From a checkpoint of a small image deblurring model.
Data: 48750 training examples, 37.8 epochs.
Rows from block 3, named by matrix and row number. Rows with one number belong to one channel. Each number is 128 + 32 x the weight over its row's rms, rounded and kept within 0 to 255. All counts start at 0. Numbers have three digits each. After the name is the row's rms in percent of the matrix's.
# convs0: first 3x3 conv (model.blocks.3.convs.0.weight, 64x64x3x3), inputs 32-47, a 3x3 kernel for each
# convs1: second 3x3 conv (model.blocks.3.convs.1.weight, 64x64x3x3, transposed), outputs 32-47, a 3x3 kernel for each
convs0.15 103:071177172130078132193117114148059141137160138141097118160095164111175091149078092148059183135255168120043086140153157153098151124168122179108130083114161094186156123145187161119115157120175154133062141158132140103150098156126148162136130115115112120151130146107102124144105126137131043190166194171108089115140146152112078113144099176149108096114147082097083154136154172160155133138135088158101089097114132083167138074205115096147081
convs1.15 098:149086134099117137092165139111111155093108152136185137107157154097155132081129109169200106142035139066145106120093110129141050144179116090064096145183134135128115046146126184086067187092079092175102156093123203118156115141143092136106095112141107106131118173124110092157104135093053138119121151137142172154171099118187088107141133121183112062110185116113190133121025141118163152151216147137052094129148116154112177117036143144123162
convs0.16 102:083135161093133158153118137114163172110079116185083146144099118137124174062121132147149153169113142170080113132123107114136129124142124146157107157126136139096172117113123108146166135150075062115128080111103124119152047139122180077131140134118136137126080132117114119147110127148148106149123136198132098093118114165145145102082146083161082126145116131142099122068229091159097124124102149110126125139120154144085140125153071138136118
convs1.16 100:168073169127147167091124134104083139168148092101185138159081190105047159110187118129110129096193072128121118133138098217080157133163121139130159120146114120151128177117157110187094119123129166128122161172102137084204157145113129085119087131125126135135116149125113135126098138073128074179136138097091126132071190106125091154125131149207151075187139093097149100140116118125170115193143133102089098143109105122094074158203131113141099
convs0.17 094:172118171112096100131123116111102122097125114101167145114118081154087112111150119082145084187110101167125148159073136087118057119129130151117156103023151164128123098164178108112121094154153156108122160120129116196122131181047121097138141152111098155068130070185103166159134103131096176131153120121103163115114118113124154098080095165222078156127151120076113151200112165065153096147082102162052115133134137136118140165148100073156110
convs1.17 091:145189129192110110138143132165170129167132140132150102077124112129109119163170151142133121162147121164120166075143154125118171087141093060141160173127178078183178105093134091167143097190163121089193108129119072134133139105090115070182113180084162121113114104158162132132141085199139082113143106117094099106146169147173123143097130157108133096091095128148176165112101095150100137159138119117177087159156112122090125133140095111120092
convs0.18 133:135084167123149062123133178130158175152145102104125117079171177223174080107043161101159113179149121109095132154104113082153124145146131136130127055062117163145138181219114101031113142150151156157118097073164117158092112161099164078161107162102098101150122168092144114134146116156115112082158142137143144184162149076086097121166198105105117135115120127100091154164215154092057123080044151143255121125077143126000177135255095115105127
convs1.18 137:131166185164146165156137205102055124086130108123138104133113135146154094143136124156110146133136185110205161111111167115174142149190151141191142194099122142153150114153121153151139134120098134149167149140160124150143145136130153139143173165144176179139166164156188207152137132167126170144140141144167195155123097122116070116140110091106118132100156147155103158144209170216223186098087114137198158141140202141150150157182134166125152
convs0.19 094:161128157078081120128122122124099091135141113183135123175085067109153071150109136159152107127078060089125159095150108139133135117149132094140118078112169107088164190095137164178087115084080122154122107196125112114145170080204064118130089101069133099155139227121142053124153162102173107155118156121090145104131101214110114132132127136122172099118125119121107146126167105159155137129153102074133095176158150125093099098178106169148130
convs1.19 078:141152096130077105124133182128122087156119145158148164162152121158117132130167122164154139186135115108168148079099153102113104155084145152134187157150137094177187125099155143158134166137102127081116106131130149106187147079146142104076134125153210144104123073094139174125132107131109110106119131108158170162140087119118134109126098165111126096096122146119118191190085132125116080134132105199095145157145123116102063102131154115133121
convs0.20 099:126146126110209123133134139097139110129170108148172216115124140142112115141126092163065120148171112126149093108139127157097183101180167165092103134120110158150114147118128109151133082126116136123108106132161127072149118097151149080050119127116107153069150117202133210136142101174077178102108044166132145125086099111140166121117155152142088161122085123064100178132115144087140152157136113082153142133140101114112205107187139088068142
convs1.20 091:138096141111124122111087126102144148085123122120102119122135140154136146084133096134148134180090115137154138131137092107155173109101109131170099120120121165095107155141096143136150119066173100197120129119120169102130094137148134156138121109110103135141085040134176123186159075130078237121155059139047189132141088140174158123145115123086142081119112116138132103120107140114130208117105089145095154174119144144095127171076128080146127
convs0.21 106:124180173193077146134095143134119154173065106154119255083152113175084134083132158141115129140132073103118118125164138136121117111108110122176122105125134115119151135157129126068145145108141043120149158140127094146130117131134102159110132205132099152154132082136147125116117127143096186088147098094156059181132125080113108152180080178109164140104105147060228085139140186220099098147100152108139116102077163121129050096100108121131182
convs1.21 105:122153105122141104090115161079132127109104119123131162167103122155131103140101170130123158187110160114127121159188083124185103146077113158124094082149172099100179156108163126160158094095145124118141093175053111094175106108123137101182136099152119131090124144143112104096110171112120131127136104124081116113158086120162201098116134103073157161130183104095101081134128121106134164148152141117086147146196111124148105149053165135199116
convs0.22 089:167141078154149122142147074173133126111160112128144111118177074154080118120147094085099094067087186142106145111091136066141179121124101100123187106180163100153095131120121143108147120100114178103146221096176118167104095105217116176151141134079100131148119079066105147206123139099081202088114117206146207123100101134138135107144140154125101137077133166172074065050099153085132150125164101117091200107151153122182153115082085155178117
convs1.22 087:124111100146087111114078104151156089078120141091138136144078110214121141166135116151159132110126159216103139125137215140131097083194129123137156054171088072140185087159152050151102126126172127153122086109100098157101119160109219112178145186111114115168149145114101109115106138170130073148123121143079150124132123163154101059097085145084166086104136193139137154115131213197087122140137145094158097141090086089113078197148150129102146
convs0.23 083:144079113163077164138128158138147155149131123093091180156158077113117153146101158172225058139084123113113096152094143115122152074082131085077129168120100119082156142146118099068174145126110052160163121142182136141110110074187128114190111164121122079123157141150154088203109167106113097123214151162123143100119124126128114164142113152114119116109084175196204096152013173115146075168148129129155133100106140136115098151137150120097123
convs1.23 085:152185123151088105156155135132144115108142124110115135136111118161121139176090159143099112123130122089078156139143127142140096182172076138151143112140096091124163128141193080123153070174116116097158082192096113205124138125112137123122147141088108190121228179045132145093144158171164083114114133112082138131135136119136135134134127141119062128105084082129106116139162142175108098091137144108168117127113125107098106070215159136126131
convs0.24 097:150143136108107146100149211119136147186029157128158117123133113118097066047110143143114090090123133125110151190123109138127063117157137132127141176187110108095135142093128113146099134118145192172086155075119159096117125146038180095096139098208103121104128070177134149140132152129108185066170097110156206137138115117131124130139138144129109104101095046102116151200114134137136088150118153112166129146063148116147138104128170104137125
convs1.24 105:174136129103058186094159133165126144106189129119177105148076137155147188100109109128135123090150134163169113129182118122100133174145110143127163095075138196105155128152141151099117142112157083148107157110134143182164142129134129125145149105133159148114142063176126111160103109148057148097173095157124111114187160097095103109150140153096082135131178143124138114106139093131120101085102150141153134095129189131120129149131142125142146
convs0.25 099:108150181167077122098092094151068122155137074111152025210103081112121171127156054101145140114079094137121145159134105154154158115138110139116140099130122128152120114119158121130137131140159135150075166041142103137155123108100142136073144110145066124162120149100121111137112104110122227113128088135092150114065184079155140125182111142148088152154126142170115226112201100166169051158134078109146167048160093118063119161077157201136127
convs1.25 107:119123150131090144214145130137126168132100153119166099156101162114119161082114136103142162132141128120108122101061163157142120164115141140140153121150145095146115126052137091153087164184137071149118095202085163132128132104114126129166125087115140092203139110080117164190120088095108124123131165166106138149159082152135098113091142066128178174105137076096115096081106145115113125143098160121174101094149084148173049131110112151192156
convs0.26 098:226166139124151166123050150128147142137135149158153100124137083129148098153092173186108157104134068167184149134143119131125145116140152151136047163131182106165166120093138076178161142089127172051128177136135042165179139135092128125134088194153119104137169109115103101155089194134136005136090153125162149094123120180110119117171126159079184111100152100138079195157137167127153086121196088166073103139077184114072071144150140163161044
convs1.26 092:081151207093147108141084085111061166123176072129062132118146105126110149116149130134161072203078136169128113129126126104144064159106094180131208094056150098110141133140110108117139141159112118163134074095138063179100116068154062186186134045115109164092177117106101186133091104142175173120144159147134191148076093115176094094142109121134066139112109140156142078121098166133077138138179069124110130135098151140089030162054120153139166
convs0.27 093:146097114142057110126150122142115121086100163108151115098171118069144196074093134076071149072236147177088117103080135105195141123113175148114172128121102118150088127169092090120132120121132146144155110051132131115107109101103118078100138158116177120118139130143125123094115119123132160159134095167177134094120082147143146091062153173107194097121082135137178114100118148124110116122104085144110166149157076111095140114166119122129109
convs1.27 087:095151131222130096126126137156145133135121122138190092117088155169098172115071182112138126127132099126136145080140146165159115127167109144116165177154096103133116082121117185097169163056174135135154086161101136141122109133136141143120112083124141131137119117089164075136095126147112112138132108095162089096148152132109182140158161158084139101064170151135125122108084128176109147121157111147118137150120130132153107152072134124175133
convs0.28 093:114152057168097157144123101092171131110179115134121129067100132119093184150095147074116081168121166129167100136119162043124109149154123117109169054130192118122130119166120128171108102099134184129081147102159097099116144097143091079160143176097136091116140125185151131115067108145090198085112159114130151209083173108112133104095121137133209129159087116094161082136141125144122142103084100163182123142119158093159189151166117196104070
convs1.28 088:144131102132128181209128165167140156170139145085126123128140110167135161117163149171098125175032098100110167136122145195119173164094211106179148135142200143134100140150165089109157165080177128090155080167138134126149136166133107163126072164115110107150121121126185165197150149172160090151082133112128137142124180143142104100123155087104067099103119072179198194165123142124065153138135124155157144112128122116131170063121150051085140
convs0.29 097:131098151203082121156070084144113108108169106116121122143160100152151132140105133118174157105117126084097149137132133110137143093153155112088153115119167076123113100123145136186150170093139101130140125124104154121160048103104181172148097176137109156131151142174141102099130116156176131091105085157099138107115066130142165133149104121078145118160144151150072103105125153105156112121085144137138057128062180164125173109106157141136094
convs1.29 098:114114181155160122144173160167132147143130158194147170127087124100160127140157162054120163100186176127094168120135137098095195125111149147133097107059116130166126135161124185125148150118116101169162144140136133145125153153092085178130178107136195141123110096113140071167101132108104130155122127121096065105126131163129112146140124125071083195116131152147136135104066121150174125158123140162117170160162120136176129115148137105134156
convs0.30 088:118170169123121078091172096100111118131123132099149191054112170095108137157100122130021108141092146138138156123117110180119117106141140091173076108104137145198138128103121134091125133131133126126116090115137146079147080162144129044185136169104122137118162145093155116136219090172141159143097086122158156131128087153121150162122170152175123107070184131132104167117164156132141108125115133114091160145182096112087154126086172121161134
convs1.30 088:151177161138098132118118153083097142157124079117142129157109115161182186107138097122161163146124102150135192124130082128230150080147148099106142176131142109122094113086090147191175147071085128133141095164097138202149125112133119190138158092107169161156053091111138132124128116080076151141134180060109180132125126113115159099137053144098087084073141130126148127112134155088036105155153138141129079112083151096101167123114116094151124
convs0.31 097:209071160170104065135142146167106140090228050078076109123141096154122110130145084116127152126127118108095156114189117157125104074170127098118122137206107128144073117098120167152111099127131154077164138113086159094139134080191163108081122173141139095116135141172107128073131148112092159067105117152162092121187133144161107117110152143124090153141206096184098154113151069128151115153082184127132125120149110073025160200153148077156110
convs1.31 091:124082140193097092140145094132162137184087142097129110162115137100182131181104091110129147179159105099135141210140151060154151149106119098133132131105151149090168167112174123137087178155109101111103185117107078157133166156150178122114128112121140074115074065161185137090125143133220082142160122148164102154092099062089124083185087137048129102124141132184124117112112131195121083107133124136141126138165162122118176115101047147229132
convs0.32 109:127165133164060154173094162112093138150145064082094146097102150136107091130196116157125117186013173067210066108141131161113114101141113111125152179111122125162137182161135119119171111167127174123139084150136150183133139118115114136126099113140111132141121091134093167088132064189132235043146039169164110132097109117113120123168136120106116140123148160144145140106142143107140133139073111081160137182137085149118106104120126129121125
convs1.32 114:105100133111129094110169112126057164133160149102160121151087157103167120133125128165095144126203110130098102146132117141025090159153137077121174129164076161156159168107136118080091118130099147137085122065109148128164109130128159107099088118136152119100166136184071093110085195108162000122105164135168097137142157117092109143089140137112109167136180114144104140104148127134139099167149148132121089133139124121132120144146137154144143
convs0.33 094:173102159088097154048096165123140110132092149155197143108185127085045145147148202186079099131194185178106104097144181194096133081156198105130117126175154137114170125111085116133126121156136115155108074104118124137136176121142141141091116100113168041156105178130129154119186096094128061157110126173176155132089080126165143198125110169132131110177110198158108103135175159143142076156102102094101112180114119086111131124036120203201217
convs1.33 106:143201147107136118110112098157179134085134132138140092147070109111202182114097104119131134093080150104145107102155135127130092064157151109165162100134117153143147161198163197120095100139077091159138184136120099099100118129106135105159113117152121174198063181123114167090137070108117129112101213138063155169063135084132100191121133153076103126163145126136116119120138152114097121175093120157153095173097099124076079058192163163099167
convs0.34 088:123143177184125113179120159140148115137069155126143094115062146151156112153127125119114176151146136134131143149138137101089198107158127125176170124119170094114126134119149126147147146116153119120101099107166118111144197161007130135110153139169153092104167141060152136095116180116104132177119126169093163134141090144133126127155121143113137143106119103116123124134098126180135157144056072147105111119158114170004104119149112135193189
convs1.34 091:124123114093086107089146127131148144134158123129131194163167119116166111109116141144115130148114126102097153123122121147141077133161118139144106093076120103188137133116147136144176124122087108128149071168124084183119127099133132123125090149139107133118132146055154148102094109175141126133156150146144140177014121122130108185136077130155181151087158103127148111177158197096000216166170162104116108159138150149142102078020199116094241
convs0.35 097:151134067160094221117078148157117110122144089170196140098084128158087175111174156048173105132193097194188110167142138053181144115114136174147075096102137126117131177112128104136112132114088175203135172102065151149132158122142149150063167122114137149099098098045151166216151172121060132173093164096119122134130131160107101082102145133110158165137110146112126123112118134113179084062181147123138125091167093088103125136124174035120125
convs1.35 099:152140101090156097133123096143117085115130150128093083084055179173149137110145138101124100143076143142111177044151182181093166093079084149084138112159126159097120195157098129199142109121084124114095140159120068153058121123105117147172093148130096129111221188092137094116118116140163085188113118155115113150092163109116120174143158078095102102143158150110074142128135131122141192176079152144158143126103172147179181123122075125123194
convs0.36 112:172125081144179112132138146120154097120120116150040120120152134118130124135097125123152089177137138116048145112099090140161143120087111154051114139158127119137124151110116075102082169171126103102113115202070121120165168047058122080205163079158100124120167175123039158135096126154104061093129155180101146102113160165132088126134121164155190122092129108088130125133129104140076164108116122100141102089110164118170112145135147116174102
convs1.36 110:134117109071150144156151073111183121144108140125157129128135116120087114087154074142173111164095101087113114187137134137139124112155165080105121130147159140071145145101153118160176161216101120124112196111134136130138166124093090104170130143097166080174138129175086152127129187078149121193136147143063126142144106100129136142116061145166175120116152155121162139122113130155152128105196165137074160143128135141131146107075122093162100
convs0.37 088:078084196160173097144143083147163067166170115129082176163094100099156089120165193177122141151073165120137124089189130101139162150127132126150116127066092187192148142121127132111163122114133138085076072118130223102107167097145137131106108071188101128166145152138144146137205155120190133111088145087119134125134098097144116102163136110139116096186128116129205145153093075079232134173168190133127113102088146138138098076110154186096126
convs1.37 087:118146071147050152142154145113097066119080157076115088112114077143093143111152170161115150109170117067123120070088141135101150112070142151114118153149128155101124141076149059180136142105089135115140166086133140148099100133090138087128121108104143119117110106146105191079135097117047127183074197035169170107153145092178116188143114164125110102111103091097093170148132077131120138121108101083149116127088073121130122130073149120196135
convs0.38 097:122111137139108120082083120156116136154068203170136104128122149115125123117075161077200106140104109166197116167130100109102137165141121168107113109154137156118129146120134120138106105100122124157110122088119095123105182068141080101150105182093139112133124114088172099153146129124199121133157102108099165089131139135104107137157166101103102120160092086127119107140191073121153186165091137179141147153075176111138125149169105107077147
convs1.38 095:167130106163146144120105145141089159152109137136121082143129170161112160085156156125103134108137094110117141153076137159177189078056115118156079122178118159124100159109164151124114171060104166121093166107176169154145124096113120159151127127133125109079125107134093201161132153088134071184146138069119129118036183121127148164195164099116143133213089079110072130138137127122143156175114176123141070143119088123150125109140111111138156
convs0.39 107:122154114157144148126126132127171110106172121176097135138088153150144099048141182130143153108110146119139131131125125098162141160103094094089153161156112130107147109172104144107176126174103070129108145165111129140096146130078144085141132117137091099130135112087103141117199088176102253109161140096118144168125144130155120141137102131143087143091147112156082096046190172143128086137051166076191111128116132173020192016204082153046155
convs1.39 105:140129172087099131118085163126093098091067135155173135109098153126096172115155119143085110073132129140129198113086175191092125152133118152186161116017133135169108124162089190048158132145116151116117166114082167161161117150146169059104097113129157115134111149093149104172103127122067052123126083118131122087107201153076119070153189130137122086128131147110088081114155126127197148147130123130149087133134125152123125064255042149091143
convs0.40 095:152172135132175114054126146119150180164052159046114121106118109176137092152124086134121215109128166118117137166141127117119154118125108156145131124167143099109162126099114119162136121145131131064139143169119130147118127104050130132026163123183098124167153186149097103080108174120057077235160146125112127102119125129161136106111036133170098104170174108162064222102144164125151150096105083144095156135145121107134146149073155135093159
convs1.40 099:114035123098167177102111094162167160174140143134135124129133143152109115180118165094133127151076098115115117141113137159147110111118116110066132113101089139113085108176161081069132139153105113145133124139178096151134156113154134195116155060183106070140146148167111065169154154151106129158120141139113165136143187104170200134144096133094121053121130175153150123119112171160079105154197218116132156162131160140168118126114122106103129
convs0.41 097:137142085069186143089045101106152147131117131077113119105135153084084127128160143131162130108132068135134107172129096167101094116146108120132113171137109144128088098082152143088127153166149138126144112149082178063153121115120157136129089160161154143187107109139101137119082159137016136113179161122104174127139147169095110103094158096116090110126083131115162226221041117127108145134107145143127089149121161129098163097078126162142154
convs1.41 097:181102121138176107183141123099135188111146132111133127114128139120110145093111100120137090190119122128136148175097186162153092153176079157096115139166125126149086101129178136051098162177158122157108118139142131168142115158122119112147089087171091093120114217154102042109082152131140113171134150158095143104150130120118047152141150096146100186127209143161098120129154053127140100129143102133115160147084184166092088171130118171117159
convs0.42 097:138206161162107092086131052128117054171091184123153098117193143177086063198094139143170109163080169144136214130156101163033119141182160087145201135138109119123175089162153118109106159066117139116113149031124098178159109127127144121148083130124126177115117071110149196159134094154133152118079081087123128096103128109129149140180120163073096057197100121148149118137115181122097119115138060100128167111123117113133147112095084127170147
convs1.42 095:120166087175139130092127098159097146093126145134108085145152146177152093097156157190104123094129110133155071070067124201166146085122125140118093114143128110097100067105141148206055110103127118111111165149166094092110137137120128159121165113133163161114102097107126139144072126120140147163119125116169101139147103109146160144081160111147149120145084088119157114143109126093146103130080148116104124139180162171071155121106071144141147
convs0.43 100:157169068107204090184095142121137149130122147120255106165165088142072165122152200114089152155214089078112127141108143110114080099131115115067163165124154123135068138114100108132176162094111159154102082125147174158106116117128111103209085166116082137137098170164154139142083208089117106139103168113088124113102122144140104116156110132093089119159199116081151123183083123141099149133164119108134197153107122117052169061040211180181119
convs1.43 093:118134100118090116135099096135078104136135172108079109129147090133130089137113087148098116116168118124184138156111139166122143085094109160128153072134125109160092187131134138020150086117089115126084121118132152064132095096139056100125106091115090133124135104128102121155185137162121145150164112114159112092088140152098124123121124134157115170134133111142128065141152127119113131112126118151102124137121141101051133108141129143161202
convs0.44 117:161082137112124179107166120175062158143121095090156123112094182135145123084169122117118145162161065090155109122125142176123052141175077116134113172065125111146120129120137115107153136154103102160127077192136146075131078159122200060118113082157142069137174139122154137064111105182129192067152141108150109167156144091137096128094162135119118170130155148126149087089124180168088165142112148122124093118129123122099162083127161105110181
convs1.44 108:179120165140115173124173127093147105096120103105128084125133157104118175147163163166147149174169156188182149157146194207111197125086132137140178145071151083112137095138137126131163099137111129090121140087060147126070138139137163147163119170139113126191170070137182180137111105167082132139095112110158171096172095105148101103094081161136070122101094105114142137123097121079139140130114138064129118084114092124124109110143094120100100
convs0.45 098:156125106152145128165156127118141102065150146171112154157177119122105115171118157110085154045191134168115100145145166102101137109148152171129136130160122119148127107166099128149127115133115221098136116117074179122143152092127133129093126145101159130130152124073118095099141122149151144140066148148111139125113103130157159197144149141125072127148135163151082176151046158116211093182133133155069108162204110197132131144000111181109154
convs1.45 108:154099078135090093145151094134156128124149137120094139131161081168099122131067142129146102145107167181090154142114130081190069098142117110073083144168126103150152106109175095166119127090115127102122100185180089130093167074142063182105111067137143124119191157070107073173123121117209116092142136120092096114156094130146180136108143162073156136114115098157185161176079110163017091152182154152038154111127052110151131138000121137217145
convs0.46 098:090139127204168114129123139116093174136148169140061140147160108125112134154156099159127152170110067142129153139140148141133128136147117122166130156066168136097128131094145161147145138083126161095243121125098122127139149159059111110113150150116173048142139135101146148089092174129064094233093132086123107109176165092143099141183094158113122122115127092146022175185111136092109217137144086169112097132165080149081168188089147077172113
convs1.46 104:103182124152123095158104101135130148153156151123131123133096104136158130167104120144143124153090117154108105128205109127138122102124094132170152101120110126146083149094055116180097127156137091190138169052097097163137119128133118107179102099145190134175127052146105139142112115121144159105164106151128125079108129131143096118145129119100111203097168110113130152111133157132130102176057157112178095096115143172072205114113113111115124
convs0.47 096:085100099088191145142105094156123084046225118129101157126110161204119161115058221056088154134196178090153129100193103186081116131170097145150177188089124111207086118079140200179070118149105138159130110141137158128143098121109147080159094188127136142144123168112130094080168085159162159105122106172138109195101126058137106167104088139138128173112088140110156122152109105136115105134131104133120134175136109119146169152064132150037092
convs1.47 093:165167106199108156146155180192128164099118161168110128102164136106162139143147143162148120091094109122130160111119167113150131124163120130099146069183110103124103101143091165094089151148117134070101094135129175124116135169166138135099176121121176146172139030141064132119129135220069122147096124132114106149212161163105205132144174093052135132153139126124161127169115110153096149146086144125157135108158146124147105169100075085137094
convs0.48 103:134115138055201136138104135127104150119169107134114119174123104082200092098174145077178117169086203114093108130095103171162121139115133118099171139112090078096167141105122182144102124124113166109082120123162176142143145189074111111188113088144114101078103198134106096146147068139133109135105172156176125143122098134151086100137118148161094106172134142139154154128086159155105164167117150112140133145086143128120153145199010159073127
convs1.48 092:080132189124115167162133103118169129167107127088154133073127084091117213104169151105121124102131103164106096140148158114143118149113153163157093128142103131142132120143116169075092123140099086075148160113079168169126170111077046173136088131102114141199186094147188179098137141108161144074088146150135175152163117149148154071150106085120135042146129163141136093107098163140096148095109079093105146154152118110154113192061123164145089
convs0.49 091:139117122161146126074130161122104163148135091106090158134193130151115119148103134175127190135080096154092146115080196162112220099086141075153163178170155120116109131122148159159194126133081099200130098133075092165145118032058159117137116112149125111111157110144147107128100149171117209149080152172153157183104132068098157133152174165155083093089151087104099126089178200108110100154182141058141131123156125152120070130175092083153117
convs1.49 091:087156192091081133120134083174153141172130117115173102153146114175089159152097083150125121153096129108078127165103192130107074181154101145144144148131056090102115117100173113091101097115055159148134101129150085118075139142127145169123125117121136206100112106132097146071131067170151155147105116146133185129151055192100139086121084166129115102114109150139177135100134137078129207148083109094169154084093074120076134148072168127127208
convs0.50 100:194110097035179253074115209133111115142123170125104143095125119126141137150142138161147107163091136197142132110165122093173130138166184154155162116092145132150077141146151148115147099135156124154168048142119072138102162156144114158119145141139139110164101159130152136139140067121182097185255051070135140108100077104123110136104076182114167128065127145167095154068249074097176126073121131145133146162164178132110149120134097202072169
convs1.50 102:066109155066061218118151123146076165155136098095116126078115144142105138164139134098123129073169159181070115166055118126111161100098151152039122117189110138118165119069125154128096129086152137094181161137102071075131150100107122136135071128097088129086159162116125121152140082117070151081142157125098162101167107136117104116137137060135114119098139166106161098100115167098112161111183056108108110129134128115170078126087126147195136
convs0.51 093:139152147201085104075140153141094186144026208104180135114143131096158084116096154112119114082203136194114111169095118115138106090114131103155125114102217134145104184134086143140156068159075156112159128164151106157108082106173142131122122046171116142107147137177160195086149129166120127121093058141119132052061146200156130128108126114147122167102126123139079149164182088112171089112120121140168059097145171113124077108046194118043172
convs1.51 089:158096151141153086105107129095112142128136103124145116151148162178082144164133174121134135099089106152151153150144117164167080141145132094093083100103158123126144205134138159149122131122108144139087150116111144121138154113137152120111158115172111068130038152143131128122100145108107111158104118127101094102091160010154132107152099168084101143166104146070151124173088124086131145137082169135076141167173120044188137031130108177126180
convs0.52 094:147118144108097129153124121132126114148139097189141146168136106191094128120164125201037180162102183120124143138107114119138171160165145129079102094172138098168099079141119160134172108101136096142108151129145136159077120095135127139133119154108105124073144140059159103186212089149157152111186134151147140121134139169105090126126089134133135114130076097179121131161021166106176082155162173114193072131146096159100158200080146080111097
convs1.52 098:141118133092197073082115130103064093101175118163089144131111115102121098104097082098096150105164088093101154063098134120109118125117136136172109151096128167148141103184116101092077167123121096119161159109099142144109129119106103140096143097107131114132140122182168123159116057114126157117115144151133137186123121118155110193144188136096113086155141122120107145085157096148141172157075123092104162107106130130099155089213065089157101
convs0.53 094:126165140140177082148110212126138114154152127111116159091129161129132122139104114108159121167114135168096111176075124097113179189088136182086077144089094154193155150147141077101109118147125085170048076161111068105118139102078151109082107211149116112138145112079145135108146137130100121181173074178111095123137164167122108188131177131107168160103066148123129235153196144153113117152168162152144078138095119118174100118144170096142107
convs1.53 095:070097081109096109160175156156106122146136111159140133103137183102093103132158126095106134131087148126147126138126007131115123165180121188154064173144124164121128140116088120132143099175107091142125147104172159135144137136133092126151097107120118131133192111092179175168155141059067153101123126111042125142077144156124094115117137129123136163121097124107100161099114108099135109125099123064102118146141097077077143094129135122114103
convs0.54 106:121218176175045247086068178141127133181060128141120150126158096114133131103084199175180085148144118122067120139099172130123159166103108136137111154119166083157135171143093155096159089119155030185174070148132106135125157129144149133095097121134101116196158156084123125171130089138125078132148154140110116148147152108103091122105143097137102167130120128129184097159133116129101113118135114156086121116090177072160137125187101165074120
convs1.54 105:116237169120138156103140132145094112128135116134159119162137146153136188132151148160204124172132113133168115129124147072166119112162109100117150115154111151151078134117167151174080148089104152130072095130099141128146150141106132209146135133112149114122078116107043169136185190098149140121121175140158117141128129096068132100128088123126099135159152115166125136107114166150171124101145109106151013148068103095083133077198143119126086
convs0.55 090:103138084064097178095163105118088110087114098121182130161086149129134148108141143126135162142143127159130124092134126124112160145154159157130149125188050105081150100112140117105119136155105090119124116203086151088144072130225098212171082172233179104103077118130134114145113143135146103203117181098115186123125141187158063133109061098118153117132128117091140078095099110154115138114062147112166136179108115134093143140092112146173135
convs1.55 083:173057098126193163175084128130088177113147146176116126085103164165139108092137113090126118103159146088096100073117102153140137127040168132135116106103139167126078157117142138145195125113153130146145103079175105125161174132110199163137146173135105071095100142135117139075135132169110077087167114139121154099089134074089106159187054110100114145136144144102133108178145166174098126106150164143070131178177121116136119114141073105167151
convs0.56 100:144096117037102130132169090178094165083237128086117189096181113137177072100121137168137105192076154068166104087155153145063099069159131113109106105147110129156124102172124144133099121129138135136138122082141108141147162127119149121103148123126092136126185045107102175109171065138039175110125172102146124137168068120101153148159094167084145161124128126076172151164074102121172138198110161077121149129158073129119139159118130112103152
convs1.56 096:168140156125161206126145107101048166155116089132156098173084138154142146127104126131109105103123069163117151117097137161146181087144193149108144125131086109119108131121111181142099102115180108108083110109173157133177088141135140101160105134146183092110081167156056114081130129134166065215152148090128100067055213115100104143137116115112101147182158115108113080142154118093169210215109160148101144125110163105108106111120126133165109
convs0.57 086:156102126179117108140145095114110142173087089126171122109138151136079140088187128115115142091142139085106057099196085122072121144094149105064168164140125099132074137170088116062208132115153077219188112080182150123028108054116055111171132109163125138092134150107149100162164162148082102124114138112141168124107174093103088125084148085135181149122097166102161064087145152109117140137108102123079142112082133104148051138098162164192121
convs1.57 083:120165164107149070104177155123087081129165125134115121151080125158121117140108173110096118190126178123125140122166094125117154213069174104134134101130148102155142092143122050171097191111117166110132118162107060109105084087111095080095141150101121134085171119138101095110144127146138122125129094077084113086140080161144063118091100168129171071152085140084169130156111099125093175130168195126135115147177107151144106113090177144136131
convs0.58 102:140081088136079107147101063129132122137091089123136063108119140142132115103117090125199162110184097147121112124132109073190113143179113128128096143102107157115103113152115111152013087178109142090174121079125131102159126124176135119136139118130138115168134127158125126139110172120104119105143146086150160068099111077127117066131145137088126100152104096103143178121159156116086095126124117104142179135115055099127126096140255103107131
convs1.58 177:074116146117113123134115134188116125130138143127141110162118123119084142086182131133128115133131143106144135153087113172044146065090145102094116133128149125141148131160157169116137089120123127157154154182097079110102099137141153162098202152127110164087163119100069145094151122142132047141107147120092135128109165157202158138132146126163135130109071145148138111146115143064092145162176096039163103128146127115106133029117152146133147
convs0.59 093:166137082116205111064077062102156135136184138125115144127137116165062136104115115114135131161151134070175151082120157163128112154123153093112112188055114173163131121117115146184164144156125129116074113121116133167120147125097111134211068182090120150046096088137122186145152156165182154033063057181168140091099127080131144147139134123139080158093113126116123159100166112090160095111132150131178087134062154160143152128132107130063139
convs1.59 088:136149177134090153166176131133094162150067154114181152105113133100139167191120127074104180105123115135155118134164122075134167141089131140126139075175086125159183164207132103082102134131126162173159161083089151102155119146136127144157172119126122121138188110152141087153103185147174111157131102121166127080176141126154112134127101119051170127100129149146132120137122161092238117103195198153104168133192119144131143187131104137097107
convs0.60 108:160094108150080165132101136078211165094118091119059121097177141137147099112063226121121096091139127135104176123128109129139100137135157161113134137081173151118143127147120094117110146172157134089137087119125131169144159104149114099133127082156134153121098113126152102142111142141205103113058131103110175119124120131149137131134117123064157098099124133121152119154139104083192124086147166124157163093086103141103083124102150160150182
convs1.60 104:128109087072139126175208111150148115119095139150112203078133131157129045127091160139127135096142118148133132165114147133086115163197100129145125152097101105145130130136135108100129184108128100116118119139141081196135113122136145161125118144094125122095167150102105083181135173155134099171172138118105102095145131154073103150106074159116147149108163099148112138107145118115077160105154240069140100114113111071095126083085139169214105
convs0.61 093:131151177133121132067135160120050154062193125111176111100095141128164136126139131113114125150152164120164106152154155129124100099165140160136146129098129159182118126150142114084150130180113105119137078119139141119153084166176135134120126140071139172104173024173135207147111161171119055116055115130063133115170203140097136105080105135137117118085128152149139137124137044055149160090164150176057135135150109141108111180131119140131092
convs1.61 102:142100165090117147103085103135100112146102153119112149087106132105178221152118113175095127114143126107141139131083183160136122098070128141037143108167082147122105152092150108191109112069092168109139081150149106079153100097157148159134112135082152096146094136078139115094142083141121131163125152137122175152100050073225092161147164118102100097138154176195093134127137166117134126114188175102142059147103127151229144101087063135135083